Rows from block 6 of a small masked image model, named by matrix and row number. Rows with one number within an expert belong to one neuron, the router's apart. Each number is 200 + 30 x the weight over its row's rms, rounded and kept within 0 to 999. All counts start at 0.
Before each expert's rows are labels from the 100 images, of 14976, where the router gives the expert most weight on average: "lies over" is the class under the peak. Only what is clearly more common there than usual is listed. The data: simulated fluorescence microscopy of cells.
# router: router (model.blocks.6.mlp.router.weight, 8x128), inputs 0-42
# up: expert up (model.blocks.6.mlp.up, 8x256x128), inputs 0-42
# down: expert down (model.blocks.6.mlp.down, 8x128x256, transposed), outputs 0-42

# expert 2
lies over: cytoplasm
router.2,201,195,184,188,222,239,167,205,174,190,203,165,176,205,225,187,200,212,223,183,228,193,203,214,186,181,218,190,166,211,242,188,177,234,221,212,229,231,220,210,258,183,216
up.0,183,184,246,168,224,173,208,189,241,203,164,152,207,215,224,179,192,176,183,227,267,220,163,234,195,204,188,198,155,198,206,187,140,281,210,189,245,143,233,207,175,217,152
down.0,184,207,108,223,216,195,128,196,155,155,152,256,203,184,219,191,222,194,192,193,181,229,196,231,182,220,195,193,231,170,230,267,214,165,179,170,233,253,195,180,207,200,214
up.1,219,151,197,193,206,180,208,208,225,212,161,210,183,219,216,172,207,136,150,138,216,211,206,205,211,245,184,209,259,205,163,119,217,204,239,181,229,169,195,232,180,210,154
down.1,193,188,0,211,208,204,211,171,208,210,210,200,221,226,195,198,200,208,188,194,189,179,200,232,167,232,222,183,232,174,190,183,194,227,198,203,217,219,201,216,199,157,237
up.2,182,200,269,225,198,243,192,198,187,233,178,223,220,202,157,196,241,156,219,226,238,203,222,209,210,223,229,163,214,220,151,208,187,261,168,171,169,215,215,222,167,149,216
down.2,193,216,248,191,208,216,216,219,160,153,137,207,171,175,174,188,175,197,195,199,218,249,199,207,198,241,182,237,228,173,219,256,171,194,175,224,228,211,230,192,244,169,227
up.3,260,184,206,210,200,186,309,216,231,188,190,151,262,231,190,205,188,179,190,187,204,183,195,175,216,193,139,233,226,191,222,193,175,196,271,170,159,187,203,231,188,195,218
down.3,216,187,0,197,193,212,192,205,191,214,212,192,210,201,193,175,224,206,209,181,196,187,201,207,216,216,235,190,216,235,220,194,228,168,240,192,169,206,181,203,189,194,216
up.4,118,177,209,210,181,204,194,213,177,173,186,225,243,185,201,214,229,183,175,200,224,247,181,230,247,165,165,279,212,246,217,222,193,239,176,204,224,202,183,244,207,227,193
down.4,183,232,197,175,226,157,185,207,189,172,222,195,203,229,133,201,201,237,188,155,265,248,207,156,161,250,151,199,194,198,213,196,195,179,199,204,210,207,213,219,171,220,243
up.5,264,231,197,182,220,159,208,185,235,198,170,196,189,239,241,137,144,229,182,228,177,190,239,197,178,166,212,201,192,227,182,178,238,150,167,210,185,137,194,166,192,256,250
down.5,250,184,78,213,216,221,208,152,226,217,202,194,206,268,252,248,197,218,172,227,230,190,226,205,193,184,166,214,207,193,192,205,195,242,179,159,204,185,177,226,214,229,208
up.6,202,199,232,199,186,185,285,194,237,199,200,192,221,214,240,214,191,167,198,178,233,251,181,181,248,216,146,175,224,188,185,170,174,241,241,213,223,154,208,216,187,202,207
down.6,187,204,0,192,194,212,194,184,178,206,173,215,202,220,182,179,197,208,217,235,185,213,175,236,183,228,210,212,222,206,211,209,232,160,221,183,244,211,195,251,221,167,199
up.7,223,189,175,196,241,178,233,227,220,215,201,193,175,156,201,187,179,216,185,276,181,175,219,146,200,194,175,185,190,259,192,195,247,153,182,259,226,189,232,172,225,234,246
down.7,222,189,47,201,199,232,239,152,227,222,235,240,197,192,234,145,216,196,172,228,254,210,237,243,160,197,205,189,186,212,190,185,170,228,195,190,205,185,189,251,199,193,206

# expert 0
lies over: nucleus
router.0,156,192,210,187,180,193,247,205,263,222,164,150,191,206,201,228,184,198,206,175,178,208,203,234,196,179,166,181,193,190,202,243,200,152,183,175,224,167,195,190,243,220,168
up.0,217,256,166,257,226,259,162,200,197,213,239,184,228,179,160,241,196,238,235,153,157,188,203,256,170,267,219,216,202,224,178,208,252,200,200,168,114,231,194,249,210,197,224
down.0,156,207,204,180,180,256,195,169,231,204,190,198,163,202,258,193,147,216,180,158,200,170,213,223,219,210,162,212,174,172,195,142,183,198,168,223,216,195,212,189,150,191,256
up.1,219,253,230,202,151,188,203,179,203,245,206,231,205,239,206,198,191,189,148,192,203,217,181,231,192,167,200,188,129,182,209,202,194,228,211,207,225,177,114,163,215,200,212
down.1,207,207,227,242,236,244,133,195,195,197,156,193,262,215,205,197,173,205,179,226,238,199,227,262,179,165,172,184,191,177,213,245,186,88,197,164,255,225,230,227,172,190,223
up.2,193,196,200,166,181,208,236,216,169,195,206,181,213,207,215,148,244,212,204,200,204,205,257,208,248,206,237,198,150,205,234,165,239,190,226,171,261,226,227,195,168,209,222
down.2,204,237,227,151,231,176,166,237,161,196,199,240,216,182,196,181,231,192,215,193,241,204,170,155,195,256,197,197,241,199,226,217,253,121,241,235,189,209,201,243,188,243,190
up.3,201,208,214,227,226,145,98,198,179,176,156,271,173,211,248,174,210,240,220,178,162,179,223,226,135,164,227,181,172,163,185,209,217,219,149,156,257,211,174,234,177,187,163
down.3,213,227,168,237,226,193,176,238,234,209,191,247,222,227,250,209,152,172,186,260,194,192,174,215,166,164,183,250,240,212,213,232,232,135,213,233,277,209,245,260,202,204,198
up.4,238,219,206,192,214,243,194,221,219,209,218,174,187,195,201,192,165,180,182,203,180,174,206,182,223,261,180,178,228,204,183,203,191,168,202,194,255,181,226,191,199,217,239
down.4,201,215,24,200,207,187,206,176,196,194,203,203,192,214,195,206,213,210,208,203,221,200,193,205,205,204,203,192,207,219,215,214,211,210,196,188,219,202,194,238,217,199,187
up.5,210,196,188,182,198,170,224,214,195,170,140,193,192,212,147,140,203,195,141,241,241,246,211,174,181,160,184,266,171,228,201,192,208,224,199,216,189,207,227,215,162,126,215
down.5,218,168,168,225,167,170,206,172,181,195,174,205,220,246,191,228,227,234,215,198,211,256,199,203,225,181,227,235,141,213,184,177,191,180,198,218,235,181,228,170,218,139,190
up.6,209,203,166,227,192,223,132,204,171,235,219,221,150,199,251,157,202,245,199,232,277,180,224,223,159,215,254,203,212,175,185,197,248,198,181,185,275,192,156,251,180,225,233
down.6,197,204,66,192,219,197,187,147,211,212,181,208,204,220,195,194,163,203,196,212,176,207,186,201,203,213,228,209,254,191,189,212,226,184,197,207,177,189,177,241,198,183,199
up.7,217,201,227,190,222,206,176,177,206,152,229,193,197,163,141,239,214,156,211,240,228,227,186,196,190,177,161,193,230,203,216,204,191,258,151,201,114,204,184,172,196,193,224
down.7,251,226,110,204,178,256,188,258,192,199,167,200,184,187,186,188,208,128,218,227,180,161,163,196,292,169,195,202,172,216,245,194,273,199,246,218,194,222,190,234,219,238,187

# expert 7
lies over: cytoplasm
router.7,216,179,243,191,201,205,208,185,234,268,153,180,165,191,196,156,189,178,225,274,138,174,177,150,170,253,214,158,210,210,135,178,221,184,147,191,207,193,238,202,192,222,196
up.0,188,227,171,196,191,135,262,219,209,157,201,197,221,211,177,182,205,236,172,222,183,208,231,213,249,152,170,214,166,181,236,195,237,203,186,181,166,194,170,190,173,163,236
down.0,205,216,269,202,170,186,205,276,205,187,247,240,181,178,239,221,218,231,229,192,194,181,189,204,196,180,229,188,167,209,220,224,232,225,206,196,222,199,203,204,220,190,190
up.1,242,220,140,203,190,184,150,224,188,181,188,229,179,200,174,246,228,186,194,166,209,167,198,267,202,187,223,229,212,209,216,150,217,201,204,167,203,219,198,244,239,207,229
down.1,184,244,110,180,202,238,229,184,253,223,177,206,195,191,184,206,186,212,229,207,183,197,215,251,222,198,190,229,225,241,219,203,171,176,185,173,199,203,220,229,190,164,234
up.2,193,197,219,236,228,182,256,190,221,181,161,151,171,183,179,136,199,162,181,178,185,222,178,238,225,143,147,273,179,178,211,239,178,187,193,182,249,200,187,207,218,251,208
down.2,244,232,135,222,183,196,228,263,234,160,250,241,155,207,206,161,201,184,237,191,166,179,202,161,285,191,173,240,148,250,229,207,227,220,231,182,232,223,193,222,216,225,159
up.3,213,259,161,256,237,190,109,218,191,150,212,233,157,215,147,250,224,234,206,205,152,200,214,231,184,220,198,216,225,184,197,193,223,203,182,246,101,232,182,246,201,253,233
down.3,185,205,249,212,171,177,200,193,167,240,243,174,204,210,223,210,212,216,227,165,253,200,202,140,132,268,174,209,107,224,220,195,197,224,187,157,187,148,187,166,157,208,211
up.4,153,191,210,197,139,145,213,201,162,185,154,208,230,207,274,213,210,163,189,191,199,204,186,137,137,182,190,190,185,144,160,163,229,235,194,196,116,199,181,204,218,155,172
down.4,197,176,181,197,248,225,202,155,161,183,192,166,264,247,162,203,214,245,232,192,212,219,219,209,163,161,162,207,131,169,191,187,199,169,184,215,217,177,194,222,195,245,174
up.5,211,279,180,215,182,266,218,221,201,160,225,251,190,244,169,230,215,144,204,217,264,195,185,194,179,224,250,248,272,202,231,160,183,192,207,182,213,200,195,210,200,207,201
down.5,196,183,129,195,212,185,210,85,196,202,170,190,205,224,193,193,218,200,188,215,183,225,195,213,195,199,206,188,231,188,185,211,172,207,200,206,178,217,211,202,229,182,216
up.6,193,232,202,149,196,148,131,190,217,197,211,204,235,175,172,278,183,198,206,194,277,199,193,142,195,201,178,198,171,163,170,229,208,184,191,202,155,214,200,184,173,213,206
down.6,210,181,123,214,191,263,165,181,240,204,234,184,208,211,238,178,177,193,178,182,212,204,219,180,193,168,203,178,152,204,225,161,206,194,215,228,203,189,183,207,189,226,190
up.7,139,238,178,235,216,206,221,223,175,178,210,200,183,184,157,226,208,202,213,193,226,260,205,207,215,129,172,283,127,181,206,210,190,196,193,182,261,183,178,168,157,220,194
down.7,211,221,313,219,195,224,207,211,207,207,185,284,201,262,194,189,188,194,222,170,206,158,220,193,232,183,176,243,153,207,211,206,217,165,213,202,196,205,202,149,203,194,190

# expert 6
lies over: cytoplasm
router.6,214,196,160,209,211,217,224,203,130,168,245,202,187,174,215,185,238,224,223,192,202,202,252,161,180,201,199,197,162,217,207,186,193,147,240,179,228,261,204,199,198,205,218
up.0,188,208,188,233,194,140,199,197,188,177,212,207,193,237,188,254,195,190,208,182,215,241,190,183,197,196,208,241,229,194,199,180,204,180,237,203,141,152,165,185,184,204,178
down.0,187,185,175,195,168,174,147,227,176,192,156,226,182,170,236,190,201,168,207,144,215,177,159,172,191,225,182,218,249,185,223,243,219,211,227,180,146,219,181,188,231,176,190
up.1,204,187,213,241,267,207,191,179,254,166,187,182,207,228,147,197,190,226,222,206,170,199,214,157,198,216,180,210,271,207,161,186,196,237,168,241,141,234,162,187,182,143,181
down.1,195,208,239,156,216,201,153,234,181,159,200,183,180,198,180,193,204,227,208,192,180,189,160,160,288,198,186,192,298,199,222,215,220,125,220,226,205,220,163,197,212,210,211
up.2,220,199,177,199,173,228,125,206,220,171,172,185,179,194,219,193,202,219,183,162,163,148,182,204,223,228,228,169,245,173,197,203,218,228,192,223,196,224,205,188,157,174,214
down.2,227,183,274,150,184,176,175,239,160,188,179,191,191,206,212,219,185,167,186,193,191,188,166,212,190,229,149,198,259,175,204,184,206,204,226,216,193,249,176,177,227,164,224
up.3,214,132,208,178,224,200,139,214,312,209,229,202,182,184,199,173,187,180,154,251,212,218,195,154,183,192,179,221,221,211,150,202,231,221,256,199,264,208,178,205,215,227,224
down.3,207,208,3,217,212,216,222,166,189,254,188,228,217,211,215,219,230,225,220,256,232,175,222,227,124,170,226,199,199,218,209,183,198,181,167,187,198,167,255,243,199,207,195
up.4,144,193,186,248,230,181,186,188,188,235,209,182,194,173,190,205,202,192,169,240,223,232,193,206,278,127,174,238,205,256,156,196,238,207,237,185,235,210,203,224,193,177,209
down.4,264,168,161,241,212,179,235,202,189,247,202,203,243,167,160,170,220,217,193,232,211,202,194,166,118,211,204,165,188,206,148,213,183,174,177,231,223,195,200,235,173,198,227
up.5,213,254,208,222,147,244,172,210,248,140,181,225,225,195,250,180,157,201,172,197,191,236,214,239,169,201,219,221,205,157,170,222,218,185,192,176,215,153,210,242,134,207,207
down.5,186,241,262,235,234,180,200,171,190,189,273,192,196,226,220,199,208,207,171,228,216,195,226,203,155,159,264,138,169,175,166,161,206,154,166,246,214,165,231,199,161,227,195
up.6,226,207,222,221,196,186,182,203,265,178,199,247,247,196,222,231,197,230,201,228,181,185,192,186,201,198,223,198,211,219,145,172,216,260,212,172,251,237,142,243,182,185,187
down.6,171,204,310,187,168,204,206,213,159,166,240,233,152,167,184,170,164,212,213,179,149,143,162,192,234,193,206,212,178,161,243,219,187,174,147,202,176,203,229,209,217,203,238
up.7,229,241,165,245,222,285,170,221,199,164,244,198,163,188,181,241,250,154,188,228,241,224,220,178,171,194,239,220,222,173,218,235,200,241,192,193,178,172,172,209,147,196,184
down.7,197,207,236,217,156,190,179,206,207,242,199,217,203,213,164,218,181,240,209,218,212,188,202,272,200,176,194,221,117,169,186,129,176,223,241,183,264,191,188,183,258,193,179